Weights of a small contrastive audio-text model.
Training: soap at rate 0.0027, batches of 512.
Rows from block 2 of the text encoder, named by matrix and row number. Rows with one number belong to one attention dimension. Each number is 200 + 40 x the weight over its row's rms, rounded and kept within 0 to 999. All counts start at 0. After the name is the row's rms in percent of the matrix's.
# v: attention query, key and value (stacked) (text_encoder.blocks.2.attn.qkv.weight, 288x128, the v third), inputs 0-127
# proj: attention output (text_encoder.blocks.2.attn.proj.weight, 128x96, transposed), outputs 0-127
v.14,107,212,262,145,230,200,243,237,165,215,135,226,180,208,210,177,193,168,248,208,198,216,251,265,238,199,192,210,235,199,187,234,198,231,236,256,153,287,194,211,185,217,127,95,251,235,221,258,208,252,138,123,135,234,228,180,207,244,235,135,256,122,178,154,150,115,262,181,251,182,243,193,188,163,214,229,217,253,223,174,168,145,264,179,183,199,214,220,192,190,201,179,196,192,188,215,158,155,238,220,220,159,139,187,245,150,200,266,170,253,152,272,225,230,196,193,130,180,246,195,105,171,219,223,151,181,207,155,164
v.15,094,309,219,169,145,236,186,231,175,210,157,189,259,216,192,191,202,212,188,171,138,190,143,230,164,220,270,219,161,203,232,149,260,146,173,122,201,91,236,205,237,175,190,167,173,209,191,252,169,136,198,224,224,146,195,238,272,224,156,200,224,156,259,231,222,237,213,174,208,207,171,127,159,160,229,177,207,154,232,230,191,258,199,155,226,245,180,184,270,268,215,148,182,139,257,197,226,195,227,215,146,172,157,172,123,213,178,200,244,250,223,183,208,192,187,237,220,163,276,109,201,277,255,202,221,267,239,203,175
v.16,107,150,227,223,239,201,213,223,145,189,227,218,206,258,180,213,153,264,234,228,174,180,135,223,254,168,210,164,120,148,207,205,139,261,168,164,179,239,211,229,148,127,162,214,217,189,200,245,260,180,273,277,294,143,214,195,122,231,218,239,180,173,226,209,215,229,196,179,115,204,181,224,183,249,230,174,201,217,206,257,227,142,152,275,228,130,202,176,191,253,185,158,276,226,200,178,233,184,223,207,149,206,155,201,165,157,267,174,122,151,264,176,204,146,162,212,221,155,192,209,173,270,178,239,148,153,253,221,176
v.17,092,196,170,220,202,237,224,183,157,186,169,267,247,159,171,220,178,215,229,220,189,160,120,294,257,131,230,142,227,211,208,170,170,138,177,146,202,156,236,235,186,206,120,192,181,169,138,245,171,217,265,185,288,210,238,180,234,225,139,204,269,133,199,187,185,189,165,221,235,212,140,261,229,209,213,205,153,189,216,207,212,154,253,173,154,225,181,170,174,120,197,210,248,281,248,224,225,299,230,206,144,232,173,128,251,239,200,168,168,259,230,225,196,253,229,202,209,126,219,171,219,268,175,221,161,180,203,166,144
v.18,113,143,177,221,276,181,255,150,271,217,158,301,155,220,240,232,165,146,171,218,178,286,153,173,226,203,221,163,207,186,198,213,165,178,184,123,208,206,195,198,163,202,173,200,104,205,185,190,280,207,210,249,180,249,205,148,158,184,208,207,237,201,194,156,181,205,185,173,236,269,215,264,186,181,189,245,117,191,243,254,248,281,146,183,167,162,187,197,175,96,183,224,203,244,179,280,205,240,180,236,124,216,240,153,156,214,223,232,246,208,220,138,218,177,217,238,164,189,139,270,235,234,233,191,129,169,213,208,182
v.19,085,232,222,170,151,188,227,270,259,198,188,200,232,222,190,218,99,183,225,251,121,181,231,214,203,227,180,145,262,254,221,259,171,176,133,157,174,219,210,203,210,277,137,240,205,236,158,171,134,212,190,201,229,225,162,131,206,215,162,125,245,186,182,235,183,190,209,237,251,165,132,198,255,174,207,174,124,201,248,148,250,221,183,182,265,258,221,228,178,263,190,197,148,307,232,226,256,239,220,206,168,187,258,120,258,223,239,182,223,213,253,202,217,230,162,197,141,149,136,208,174,209,202,182,173,262,212,191,244
v.20,112,199,210,188,273,160,205,185,175,169,179,173,212,125,195,192,170,198,195,275,198,162,178,138,183,226,177,200,203,180,217,197,181,241,241,226,195,294,165,153,173,179,154,151,176,250,196,204,254,206,240,269,183,134,186,241,211,154,232,110,179,247,207,192,212,268,136,289,249,242,231,252,232,153,130,202,143,192,233,221,281,178,128,216,121,177,197,224,143,252,207,221,248,192,182,234,217,204,254,203,209,204,120,260,222,217,186,265,193,192,188,213,270,222,162,179,254,238,206,203,191,228,150,245,244,177,128,281,175
v.21,088,130,218,267,201,143,143,221,286,234,192,279,241,237,203,139,212,228,193,194,239,198,187,224,237,205,206,216,197,209,200,217,193,188,221,198,225,141,249,187,166,234,207,220,175,166,192,230,177,183,117,140,155,221,139,179,202,247,217,241,183,163,157,189,186,82,232,121,255,242,225,94,155,180,215,130,204,231,237,192,214,249,211,250,294,206,224,204,186,110,235,209,209,203,243,211,213,221,198,223,206,301,233,197,185,187,236,109,184,221,167,184,175,205,156,237,198,156,177,186,191,182,241,124,151,256,244,183,160
v.22,095,220,187,177,202,255,177,242,90,219,183,184,165,184,187,253,207,188,250,149,177,273,218,196,200,206,204,185,257,251,163,199,157,221,183,191,173,224,206,197,249,203,230,197,214,130,296,162,157,212,128,170,249,178,228,232,239,233,218,249,230,132,159,258,141,179,222,238,129,154,231,335,200,248,189,229,177,226,216,189,134,140,181,221,216,217,132,244,173,234,182,197,168,197,170,219,159,242,177,198,148,242,209,147,227,188,219,309,231,205,132,226,247,152,230,169,212,190,200,175,143,171,177,212,217,172,278,235,161
v.23,087,221,226,248,250,190,177,200,245,245,185,171,216,195,218,225,206,246,195,209,234,172,110,216,241,245,156,208,105,210,186,238,199,202,184,245,200,197,176,228,236,229,287,292,270,232,156,185,145,192,258,229,165,206,135,131,224,185,204,114,153,256,160,182,133,131,239,178,148,229,200,108,215,221,183,221,237,177,212,218,218,173,175,275,139,163,155,203,222,204,157,227,180,171,191,171,221,187,123,198,275,233,178,204,220,227,179,220,273,157,120,171,190,217,206,232,230,234,224,169,222,202,121,223,253,149,150,220,251
v.24,095,169,210,183,142,193,246,173,223,209,198,223,182,209,206,197,210,219,177,228,209,163,230,166,222,291,141,190,192,158,251,215,221,258,174,137,215,215,180,236,203,172,270,159,181,286,227,172,266,144,188,213,137,198,144,260,210,207,196,164,253,170,147,231,225,141,219,167,233,197,232,215,226,254,208,192,232,180,202,230,205,175,251,237,187,292,126,200,227,196,149,300,188,284,167,166,134,271,273,156,240,210,228,114,200,204,207,222,201,184,137,208,178,230,136,205,183,191,263,142,178,120,211,162,187,155,191,211,290
v.25,085,191,177,252,292,232,135,214,285,248,161,184,206,194,182,129,158,159,200,268,180,211,142,204,242,178,88,172,208,162,213,252,207,206,195,228,215,232,221,225,153,224,208,254,206,244,215,249,227,188,167,128,213,220,141,185,251,193,158,137,171,241,232,226,151,166,226,207,255,181,286,179,176,170,163,121,170,181,212,207,174,202,183,243,151,220,215,216,235,157,201,216,166,158,231,254,190,218,173,154,241,258,200,157,277,146,181,222,221,203,182,223,195,185,245,176,277,188,150,273,219,182,161,77,188,245,238,208,191
v.26,100,169,168,160,211,217,240,194,165,199,243,210,177,230,217,197,125,180,159,212,182,188,207,213,212,225,141,230,234,132,311,269,135,155,226,216,153,197,176,288,167,198,178,249,260,253,145,170,150,202,242,202,234,241,215,185,255,250,159,183,182,167,234,217,241,144,185,160,187,214,210,208,253,284,227,181,142,160,166,166,214,148,144,193,266,195,206,190,199,196,193,249,170,233,236,204,122,197,233,282,181,166,237,187,288,210,209,213,159,138,180,200,170,197,134,310,207,225,182,197,219,200,131,266,177,188,244,135,224
v.27,092,208,188,204,212,273,231,246,175,198,291,180,200,286,145,243,130,243,287,175,159,187,188,259,143,213,193,177,189,188,140,189,147,203,154,169,220,197,163,206,183,190,225,164,207,168,216,198,210,244,187,250,180,210,214,266,139,176,185,169,216,214,227,160,222,215,202,267,152,154,228,281,208,219,234,314,147,125,143,211,236,125,254,177,219,205,201,138,240,194,198,316,206,255,177,226,167,202,230,211,175,187,114,216,223,177,166,201,131,236,275,210,141,206,247,211,151,176,142,199,193,194,194,205,167,201,187,191,163
v.28,094,297,251,190,161,168,210,245,195,230,158,241,204,277,282,234,200,255,197,207,226,142,189,172,143,173,276,169,137,210,233,185,191,187,233,237,199,114,199,242,195,176,213,112,203,237,246,187,237,244,238,232,157,171,200,207,223,135,219,231,183,198,171,171,171,90,165,172,245,219,149,163,194,146,255,121,214,223,263,191,220,218,144,230,208,162,177,120,226,172,124,230,257,152,190,206,244,248,185,226,187,166,174,173,207,230,180,171,227,193,144,191,292,182,200,271,202,221,177,167,213,212,180,251,190,180,188,122,200
v.29,109,223,185,174,163,227,229,189,254,124,257,209,238,219,211,236,146,188,199,187,143,174,264,297,199,175,248,172,211,258,226,138,197,205,186,121,271,147,237,225,205,221,228,198,199,251,204,258,156,201,235,227,128,183,143,204,200,193,222,155,129,267,186,228,194,253,181,124,271,216,184,156,227,207,167,254,210,183,204,276,197,192,137,181,188,336,228,134,182,195,239,179,211,259,228,176,192,161,190,204,243,151,190,206,129,123,210,197,198,200,223,191,204,247,195,164,227,135,242,170,228,186,276,200,150,208,160,193,223
v.30,087,229,158,260,253,154,185,233,219,238,135,181,206,220,179,199,202,189,182,241,181,205,197,237,256,229,209,189,175,174,276,202,240,219,235,210,258,225,221,225,239,239,203,194,265,222,176,199,198,195,196,183,152,255,189,185,163,199,191,179,131,235,172,127,146,190,177,181,186,210,229,154,222,166,162,132,143,226,230,147,131,173,187,151,111,184,147,240,175,199,199,169,147,145,164,251,163,159,210,257,167,183,99,260,184,217,206,231,153,255,168,172,353,235,207,191,254,130,160,207,188,207,164,270,189,248,234,241,252
v.31,103,212,254,198,238,156,248,217,186,245,174,211,166,125,156,288,201,157,161,187,269,268,197,212,175,186,155,240,270,135,205,209,182,162,227,167,192,226,161,192,160,211,219,168,172,230,247,229,250,214,208,166,135,250,208,211,209,226,184,109,249,196,301,141,198,181,254,208,228,179,231,221,169,241,188,258,156,145,202,97,215,165,250,102,204,187,224,170,196,103,215,278,238,269,244,238,243,166,176,226,179,192,190,281,194,176,164,193,190,208,216,196,156,234,170,200,173,262,170,197,212,140,169,221,198,194,163,196,236
v.32,097,177,177,165,203,258,171,240,251,142,139,234,182,162,231,228,234,218,227,214,171,159,248,189,222,179,200,226,213,219,184,185,165,197,181,260,214,189,190,97,177,242,179,184,222,187,207,197,223,231,156,175,185,133,200,230,242,166,115,246,221,169,50,230,212,260,220,241,215,154,216,240,223,225,157,204,130,189,282,157,212,168,256,208,234,248,173,170,157,221,244,257,239,214,143,189,169,189,264,190,156,178,216,231,262,312,199,245,164,214,176,222,122,163,244,206,224,137,178,242,186,130,234,152,208,213,181,243,205
v.33,108,126,196,220,158,209,146,190,165,140,222,169,231,152,136,267,145,155,157,183,270,197,226,139,205,183,280,147,204,229,179,110,195,193,170,129,217,188,175,184,201,216,220,214,195,110,223,173,158,187,142,161,272,181,169,222,213,185,269,239,215,272,184,241,228,259,191,246,216,199,186,277,246,216,275,221,204,228,263,198,202,247,255,224,247,184,234,226,193,87,186,263,161,209,207,183,187,258,162,154,183,247,193,139,181,225,218,193,230,181,251,183,166,162,242,218,125,184,208,174,183,215,151,155,183,177,261,191,176
v.34,098,210,215,224,217,124,223,172,172,161,222,201,195,246,246,191,229,233,213,206,205,225,260,161,109,192,184,325,135,175,183,187,210,177,265,155,165,205,236,129,178,218,211,165,177,233,208,179,271,153,243,197,59,206,151,135,216,174,208,161,238,227,173,122,197,210,183,204,184,169,244,189,199,219,179,195,190,245,242,276,162,148,206,191,200,222,194,213,189,193,221,190,280,279,186,133,219,225,242,263,212,176,222,219,173,266,187,148,223,214,203,270,100,230,202,217,132,222,221,225,229,170,157,167,149,209,201,244,190
v.35,096,112,169,207,277,234,140,205,184,202,232,244,178,143,253,209,172,243,144,193,218,216,234,216,196,104,176,215,227,199,222,257,182,106,207,234,204,170,196,279,154,262,174,257,215,191,157,234,138,198,195,127,210,239,214,180,257,218,171,220,173,248,188,235,144,240,222,99,248,239,217,273,168,241,285,247,153,220,140,196,163,178,209,213,212,157,202,172,223,100,241,198,228,218,217,242,157,163,172,178,160,170,184,161,208,194,222,191,210,191,192,228,269,124,250,235,216,181,186,279,204,197,216,225,170,138,219,180,203
v.36,089,190,188,191,164,162,239,185,321,158,135,202,210,212,211,152,257,253,151,192,191,181,279,186,238,204,227,242,147,190,168,185,247,204,200,187,173,225,176,247,192,222,231,237,262,220,179,244,206,192,173,184,133,243,165,285,231,154,183,231,199,258,171,137,214,195,192,178,285,201,203,158,254,198,144,290,118,236,201,193,260,201,294,174,218,237,171,201,207,88,198,232,191,206,164,161,177,191,230,227,167,139,128,224,185,216,176,222,185,241,207,251,162,225,190,196,131,156,175,180,231,122,248,153,217,215,196,225,256
v.37,119,175,190,224,238,247,262,142,283,298,135,175,177,214,104,176,175,197,149,243,208,216,161,177,231,231,234,191,187,210,167,181,189,206,177,236,213,232,129,243,207,159,182,230,168,284,144,239,242,240,140,223,174,167,197,204,210,167,191,186,197,239,193,147,177,242,230,207,237,290,234,218,237,160,159,190,207,161,226,241,185,248,141,196,150,183,166,273,149,170,193,289,191,159,110,198,214,239,181,218,146,117,216,194,209,236,290,219,227,141,164,159,149,196,208,224,206,201,115,201,256,219,182,191,189,200,220,233,147
v.38,111,203,254,219,244,260,215,218,193,243,195,157,225,227,152,196,159,171,217,173,241,172,148,242,176,239,206,220,174,242,217,175,210,216,214,196,182,174,206,206,287,156,254,271,270,163,235,227,186,193,107,137,195,219,170,259,244,250,169,225,184,167,160,174,174,75,110,190,167,190,272,213,161,220,194,212,196,196,174,248,156,167,172,207,258,247,217,190,232,276,185,197,151,142,254,147,105,216,180,149,214,263,152,166,288,213,183,211,136,179,181,161,198,213,216,211,253,175,206,149,185,237,181,152,219,248,247,224,159
v.39,109,191,191,193,225,200,184,239,174,167,218,228,201,203,258,228,224,227,221,215,184,160,175,179,230,224,219,125,169,169,197,226,189,194,201,182,197,90,235,203,167,188,193,248,179,188,201,187,157,224,172,221,284,213,257,155,154,194,209,246,224,121,210,188,235,283,189,198,67,211,198,164,162,189,219,158,111,175,190,218,221,256,222,258,293,110,178,188,191,204,298,161,253,192,246,184,195,180,236,273,171,240,191,228,204,303,173,188,138,161,187,177,146,143,248,245,219,231,131,234,184,234,211,190,139,160,188,177,188
v.40,085,212,201,250,130,171,236,271,170,226,177,210,184,206,200,224,209,129,255,161,233,298,192,157,150,156,240,242,176,178,241,166,180,238,190,155,153,238,177,181,177,184,157,123,220,231,266,222,200,165,168,174,191,166,141,203,116,248,302,134,225,230,160,242,143,231,207,197,186,173,306,271,222,209,233,162,258,165,188,167,155,201,288,209,233,219,289,141,236,212,201,203,198,258,178,260,186,168,197,245,159,168,213,219,170,117,202,248,180,238,208,187,166,148,165,161,263,234,205,203,195,180,203,204,195,203,200,196,176
proj.14,104,174,147,201,254,223,245,215,174,197,194,224,206,157,180,236,187,203,157,201,220,160,268,219,181,231,174,174,116,125,155,224,212,192,148,148,216,201,216,145,162,205,197,265,222,198,213,198,192,169,144,252,190,171,227,185,233,225,117,171,197,291,162,238,243,239,160,255,145,260,248,290,200,184,257,203,196,163,198,196,171,262,134,209,211,269,193,207,230,255,206,199,210,223,191,219,159,219,162,216,130,214,206,232,193,274,239,248,219,159,190,131,150,212,198,189,192,219,69,175,326,217,199,173,209,250,171,210,149
proj.15,091,89,211,184,193,221,262,182,194,134,224,230,200,246,221,177,230,191,197,262,232,210,230,218,196,200,198,170,282,219,186,221,143,224,168,187,226,271,194,189,192,193,236,178,253,180,117,186,175,238,228,145,189,234,211,189,156,133,217,222,87,203,238,200,211,164,237,166,164,165,119,248,151,210,234,170,174,164,249,230,185,186,213,269,158,147,236,189,192,181,141,202,195,151,218,141,202,152,312,184,263,285,255,233,221,204,172,212,177,227,191,246,214,165,198,243,223,252,218,230,123,179,148,127,211,235,161,257,233
proj.16,102,231,182,158,215,239,215,211,189,201,193,193,206,137,205,192,196,256,217,154,208,227,251,152,165,241,276,258,239,216,135,202,257,162,240,178,278,156,222,245,157,280,234,178,229,204,225,162,178,247,182,239,215,265,197,245,199,134,184,187,173,142,237,218,201,246,224,162,252,134,158,130,256,161,161,196,149,156,225,244,216,213,217,244,238,254,195,266,247,125,216,177,123,214,204,218,257,133,181,139,272,209,218,229,215,210,219,207,245,220,179,272,210,238,217,171,249,223,220,212,155,241,108,204,268,211,241,135,225
proj.17,084,158,252,123,175,175,187,231,180,190,146,150,189,209,233,236,216,214,192,174,245,160,254,154,119,295,242,191,196,171,199,214,223,199,161,156,148,280,191,221,214,260,252,197,198,209,185,238,190,236,143,263,156,220,219,294,199,165,189,240,271,221,288,172,230,133,186,227,229,232,209,219,231,173,175,165,229,228,225,235,178,294,165,227,237,153,224,252,195,258,192,173,215,198,220,288,175,201,189,244,249,230,242,162,208,165,148,231,278,245,125,258,228,195,143,157,182,226,152,196,192,197,146,203,207,220,200,139,249
proj.18,100,248,273,153,175,221,118,209,106,188,153,135,259,182,175,190,182,159,179,175,220,162,244,242,155,235,139,210,178,143,164,199,246,244,251,140,222,175,254,196,201,239,174,231,153,217,264,236,91,162,151,236,236,203,221,266,261,213,184,179,236,224,107,217,196,173,250,225,209,189,208,200,182,197,172,194,235,245,126,227,170,152,261,194,220,200,168,210,169,274,201,172,245,205,217,164,163,177,186,205,285,148,203,133,157,229,141,197,241,212,181,261,184,224,175,140,130,224,180,203,231,192,159,226,194,188,227,137,167
proj.19,073,171,149,123,180,151,152,210,127,195,185,164,159,225,206,240,265,177,205,170,228,113,206,228,185,225,192,188,172,204,176,224,204,268,229,218,235,252,207,178,266,181,210,200,162,229,182,241,232,191,111,215,160,275,211,227,171,267,174,246,181,235,225,200,130,239,146,186,189,224,244,275,140,230,172,190,241,175,223,237,198,263,247,143,254,190,169,253,248,161,211,210,215,175,177,96,158,206,243,272,207,194,201,213,151,171,184,253,201,202,150,190,121,217,251,159,187,161,182,208,240,189,124,186,282,137,133,219,173
proj.20,116,220,181,220,124,233,201,187,180,233,206,222,245,238,253,139,188,233,188,186,206,205,206,217,204,126,177,167,220,282,194,244,190,217,157,188,183,130,270,223,193,226,130,286,244,200,251,136,207,208,157,197,210,225,189,216,223,287,277,221,160,204,159,237,232,148,276,173,191,172,205,200,154,212,151,240,215,308,206,215,202,234,248,136,227,223,241,209,220,154,226,190,153,293,210,229,276,161,208,135,184,189,250,173,225,213,304,186,183,121,214,208,176,206,232,225,127,205,157,182,161,215,219,180,251,193,234,145,164
proj.21,092,209,177,212,256,238,162,258,133,191,201,188,151,142,167,279,150,185,220,216,175,235,193,234,190,192,137,186,150,137,131,144,217,244,232,214,242,215,145,235,209,213,218,108,188,164,161,177,136,217,215,255,245,224,189,214,247,174,151,185,176,167,179,203,158,217,195,139,287,268,195,286,279,197,263,239,170,96,185,156,210,141,193,220,228,169,179,220,218,242,148,214,198,123,176,208,177,171,197,241,240,237,206,206,185,214,145,246,193,269,182,235,159,227,224,151,237,245,166,169,208,175,146,249,205,170,222,264,236
proj.22,102,247,204,160,272,139,273,148,257,182,235,295,242,203,224,227,224,198,209,242,225,100,186,195,92,196,194,184,196,165,189,240,265,152,166,204,206,277,179,209,203,190,180,213,174,269,228,224,189,186,166,199,211,154,232,173,223,252,238,180,211,277,201,124,226,229,185,213,169,190,198,197,251,227,192,188,209,190,187,205,229,275,233,237,253,197,242,207,282,253,199,181,249,270,211,124,123,163,167,244,223,140,223,202,207,191,243,151,179,179,189,193,210,296,226,260,163,269,188,226,217,219,244,198,202,242,126,200,213
proj.23,076,170,191,194,175,212,160,255,171,209,203,218,142,170,147,170,183,224,188,133,100,259,212,184,236,91,192,245,151,248,156,161,211,159,186,219,174,225,236,239,215,236,164,149,189,90,160,238,252,223,183,258,224,225,200,250,228,179,244,270,230,160,238,211,311,195,115,165,195,261,248,141,168,203,172,245,193,246,176,167,193,161,187,153,218,271,223,187,137,151,178,176,198,194,219,194,270,220,162,188,169,222,168,178,190,161,167,142,136,241,262,215,198,233,160,157,205,177,136,195,249,198,244,199,201,191,179,210,222
proj.24,097,178,181,190,249,165,196,221,198,228,267,233,219,162,173,298,161,164,227,220,127,234,191,236,221,176,264,175,122,184,165,269,154,280,238,230,241,213,180,193,219,183,150,227,117,208,265,231,150,155,184,188,246,215,192,169,183,238,198,208,189,278,187,222,148,168,265,209,128,282,195,171,189,160,206,183,202,191,261,243,242,172,193,226,223,231,264,250,137,252,203,193,274,160,191,133,181,135,234,235,164,228,173,168,183,225,183,115,216,143,218,150,189,219,231,217,144,189,202,159,281,248,163,184,211,191,197,183,137
proj.25,081,275,173,218,139,193,106,226,206,263,165,233,128,166,201,237,172,240,182,213,187,186,267,228,228,152,136,289,106,226,126,126,220,262,223,145,191,161,237,212,193,185,179,141,147,140,152,191,215,170,201,200,219,180,203,229,192,222,256,228,201,205,135,193,244,215,159,158,221,292,152,242,198,149,199,265,159,217,169,153,204,177,213,167,182,200,173,204,204,224,183,233,232,241,159,163,177,129,177,215,243,185,209,223,219,190,250,154,154,228,167,206,157,197,191,137,147,203,155,178,259,97,170,251,178,157,204,185,232
proj.26,107,161,209,242,169,137,240,181,226,171,263,242,207,163,152,207,176,221,187,191,176,246,198,158,250,220,278,224,160,265,217,188,237,198,194,196,227,199,142,158,202,167,188,142,197,171,168,271,207,186,193,206,156,225,183,182,139,164,193,287,227,238,241,262,153,164,174,167,184,200,275,182,86,99,201,144,265,191,288,226,177,176,211,220,171,212,213,127,197,224,176,252,292,196,146,189,288,229,177,228,272,243,184,198,173,182,202,169,225,205,225,160,180,183,248,190,249,182,205,200,211,271,211,113,192,256,221,226,207
proj.27,087,228,252,223,185,197,178,192,213,213,166,243,287,130,234,246,197,259,223,159,238,194,210,195,168,313,256,260,202,134,259,268,222,160,233,245,139,215,72,181,206,213,225,243,271,224,188,223,197,196,244,189,103,202,241,181,211,153,168,231,241,143,227,236,197,256,191,190,176,216,181,117,221,192,218,199,262,190,248,211,221,202,151,169,167,245,150,194,162,206,245,158,218,160,259,233,214,267,169,194,189,195,201,189,207,182,185,232,191,220,228,180,202,236,153,241,198,166,258,180,271,143,224,216,276,140,174,149,192
proj.28,094,125,179,179,232,239,223,219,152,164,243,221,194,150,110,160,209,211,164,229,208,198,211,229,214,148,222,234,222,221,192,173,209,226,180,230,184,222,186,218,189,237,204,246,237,187,190,266,207,146,191,148,247,294,158,224,206,186,185,197,199,211,228,246,290,183,208,190,205,230,186,234,195,120,162,219,209,174,199,184,204,131,239,190,140,170,242,177,139,225,176,115,154,154,272,199,259,154,248,180,217,243,185,208,184,233,174,242,173,160,264,281,215,319,215,168,268,242,177,156,112,174,201,131,204,223,266,222,280
proj.29,107,185,256,259,184,174,168,202,203,242,210,117,233,179,141,202,183,175,204,222,289,303,178,231,218,238,135,236,195,174,142,201,101,274,248,229,105,203,176,167,204,225,231,205,234,115,116,187,228,161,190,115,190,257,243,209,187,198,202,161,189,115,216,212,195,209,278,223,164,181,157,276,157,247,207,181,199,154,211,195,214,209,219,197,213,155,137,249,212,173,157,169,178,156,172,130,230,197,229,148,198,251,219,298,245,156,196,199,204,204,202,233,191,121,227,207,197,238,188,206,187,215,165,184,237,192,201,169,212
proj.30,086,93,185,192,162,318,247,197,189,176,184,144,218,207,161,102,191,211,176,172,206,225,229,222,173,149,95,231,218,224,131,187,149,220,130,188,164,202,272,215,189,223,201,153,217,162,141,223,157,180,150,126,218,192,221,192,247,201,220,240,235,187,141,244,237,230,177,154,268,205,195,218,225,211,291,273,179,236,237,168,207,207,212,215,178,194,151,173,218,177,173,202,266,208,233,163,263,180,191,170,168,157,274,177,282,199,191,236,200,148,188,242,195,180,201,204,198,272,222,161,183,170,270,142,204,253,199,206,240
proj.31,108,190,205,207,146,222,156,173,186,201,199,220,182,242,226,221,216,241,204,259,213,134,198,236,188,252,244,143,130,168,277,216,186,187,199,215,213,155,172,140,220,220,174,248,242,217,208,173,143,183,182,210,186,167,166,205,241,179,148,239,210,163,131,234,241,201,119,222,216,244,244,181,255,149,217,189,253,250,219,146,197,167,208,160,228,262,181,99,170,255,227,181,219,156,254,308,205,233,174,227,183,185,163,114,142,180,166,220,233,180,211,115,241,242,224,254,202,192,166,130,278,171,240,109,230,199,182,167,141
proj.32,097,168,218,249,198,151,221,241,211,221,176,193,222,188,192,160,153,201,191,250,240,175,169,196,176,211,153,185,204,174,184,140,252,204,225,209,130,206,134,278,221,148,238,251,146,173,262,130,168,181,141,204,231,224,141,174,219,335,263,264,176,281,227,176,163,180,176,202,162,197,84,188,167,221,171,201,229,151,194,266,190,199,212,180,166,154,198,193,136,181,209,202,155,187,202,229,210,220,176,184,207,140,165,182,246,134,208,205,161,144,237,163,240,272,214,269,153,212,203,185,228,115,169,278,187,160,202,162,234
proj.33,117,279,181,166,208,156,168,202,239,219,209,224,187,230,235,250,237,205,205,204,219,141,144,203,68,240,248,240,216,176,228,210,172,132,214,214,171,196,157,199,238,140,220,179,178,323,241,204,241,234,243,193,224,167,133,227,158,226,170,150,244,154,213,128,216,198,184,202,221,195,197,173,212,192,142,155,172,162,137,168,234,194,221,175,232,171,233,195,234,233,268,197,173,180,174,232,165,251,199,268,210,137,194,237,130,155,209,195,251,259,178,176,239,267,201,228,153,196,250,249,207,273,242,281,262,200,140,245,183
proj.34,090,238,204,238,156,253,195,217,208,257,239,185,199,194,162,166,150,134,172,168,187,239,139,212,309,161,274,134,195,154,245,272,195,169,205,198,206,151,194,213,191,197,190,253,154,184,269,37,133,258,199,251,255,144,204,195,239,178,214,209,196,143,190,216,171,153,230,183,208,171,224,181,223,280,188,247,250,163,123,231,223,199,163,216,211,227,210,243,190,206,204,191,171,174,204,244,261,255,193,177,203,209,203,233,227,166,154,247,154,148,156,151,166,164,156,185,239,196,187,144,274,179,199,241,212,249,226,176,194
proj.35,095,223,225,204,192,242,249,274,212,171,156,168,159,179,115,104,167,187,212,190,240,210,213,160,154,254,181,307,146,214,192,130,194,197,151,184,165,206,160,187,175,171,231,137,163,270,176,267,199,164,241,201,195,214,180,277,151,174,146,214,218,225,188,217,233,178,155,203,249,184,179,203,193,159,179,132,197,152,144,201,152,141,205,207,158,150,195,161,203,257,145,152,217,229,176,167,209,294,134,246,263,166,181,207,208,188,137,243,235,216,233,227,199,241,183,185,177,227,238,233,175,104,231,213,188,281,263,228,218
proj.36,087,126,261,229,213,188,173,211,143,235,202,167,222,201,138,237,133,161,222,134,258,275,133,237,160,222,192,123,177,215,197,197,118,203,217,265,159,231,196,209,197,175,258,194,159,233,219,153,200,209,187,252,209,195,221,164,210,263,165,213,284,140,159,240,145,153,152,235,167,247,219,194,184,209,255,129,276,174,178,205,195,76,154,152,169,242,232,165,94,204,247,203,229,180,233,224,209,264,177,243,177,198,209,141,191,179,209,165,259,253,238,178,211,234,192,204,167,223,204,218,194,162,212,202,259,184,166,199,233
proj.37,126,191,205,219,184,169,182,187,145,143,157,221,209,190,233,150,220,213,228,143,178,235,199,236,222,211,104,235,216,194,232,197,219,237,223,157,201,111,288,193,156,236,146,221,230,126,239,178,176,203,224,221,275,115,162,204,251,321,198,214,183,209,96,202,192,169,205,192,135,216,201,138,149,156,228,183,242,279,171,193,260,146,216,179,191,227,157,247,208,224,200,178,260,179,217,258,231,160,165,202,235,162,153,196,182,262,198,159,158,204,276,199,211,221,176,208,148,251,204,279,219,216,176,247,221,134,233,178,158
proj.38,103,176,192,229,213,145,188,193,250,177,295,259,193,166,188,212,212,263,175,248,152,226,232,233,223,177,230,201,216,154,164,186,234,157,145,178,222,221,104,224,192,156,175,116,230,159,195,209,194,192,205,207,168,197,257,147,189,148,260,177,230,222,247,186,279,245,197,198,161,236,177,153,220,185,254,235,186,138,290,159,187,220,179,294,190,151,233,160,239,196,262,266,273,179,186,208,182,123,164,232,170,224,206,249,147,188,228,159,175,285,198,216,165,215,165,262,195,258,239,232,195,214,272,197,263,215,159,174,261
proj.39,104,228,166,159,257,216,221,227,204,214,138,167,195,168,153,200,198,239,221,211,205,180,207,168,146,215,249,250,288,260,202,168,238,212,226,223,212,264,181,264,177,236,228,210,203,205,220,174,206,197,289,271,154,217,209,210,257,158,221,236,212,244,236,181,190,233,157,141,246,126,202,190,338,235,223,214,233,190,196,304,155,230,236,182,222,198,196,204,152,180,143,218,164,183,184,206,266,245,186,154,217,208,225,172,260,175,165,242,205,301,215,233,216,164,218,166,261,173,262,191,163,130,144,295,193,198,224,218,247
proj.40,082,253,110,158,280,239,144,194,227,171,188,285,283,180,184,260,190,261,178,251,205,109,207,241,190,234,175,195,182,154,215,231,218,233,232,140,203,182,192,182,210,190,234,238,198,188,197,234,117,177,245,175,210,172,258,193,203,153,225,201,191,217,140,216,278,227,199,215,258,173,187,167,251,187,210,276,166,217,219,202,237,238,104,184,223,189,186,234,235,259,225,215,246,150,165,136,163,175,237,123,196,184,288,209,189,280,175,199,186,226,127,180,238,222,237,280,144,178,179,214,248,150,232,153,196,190,216,189,199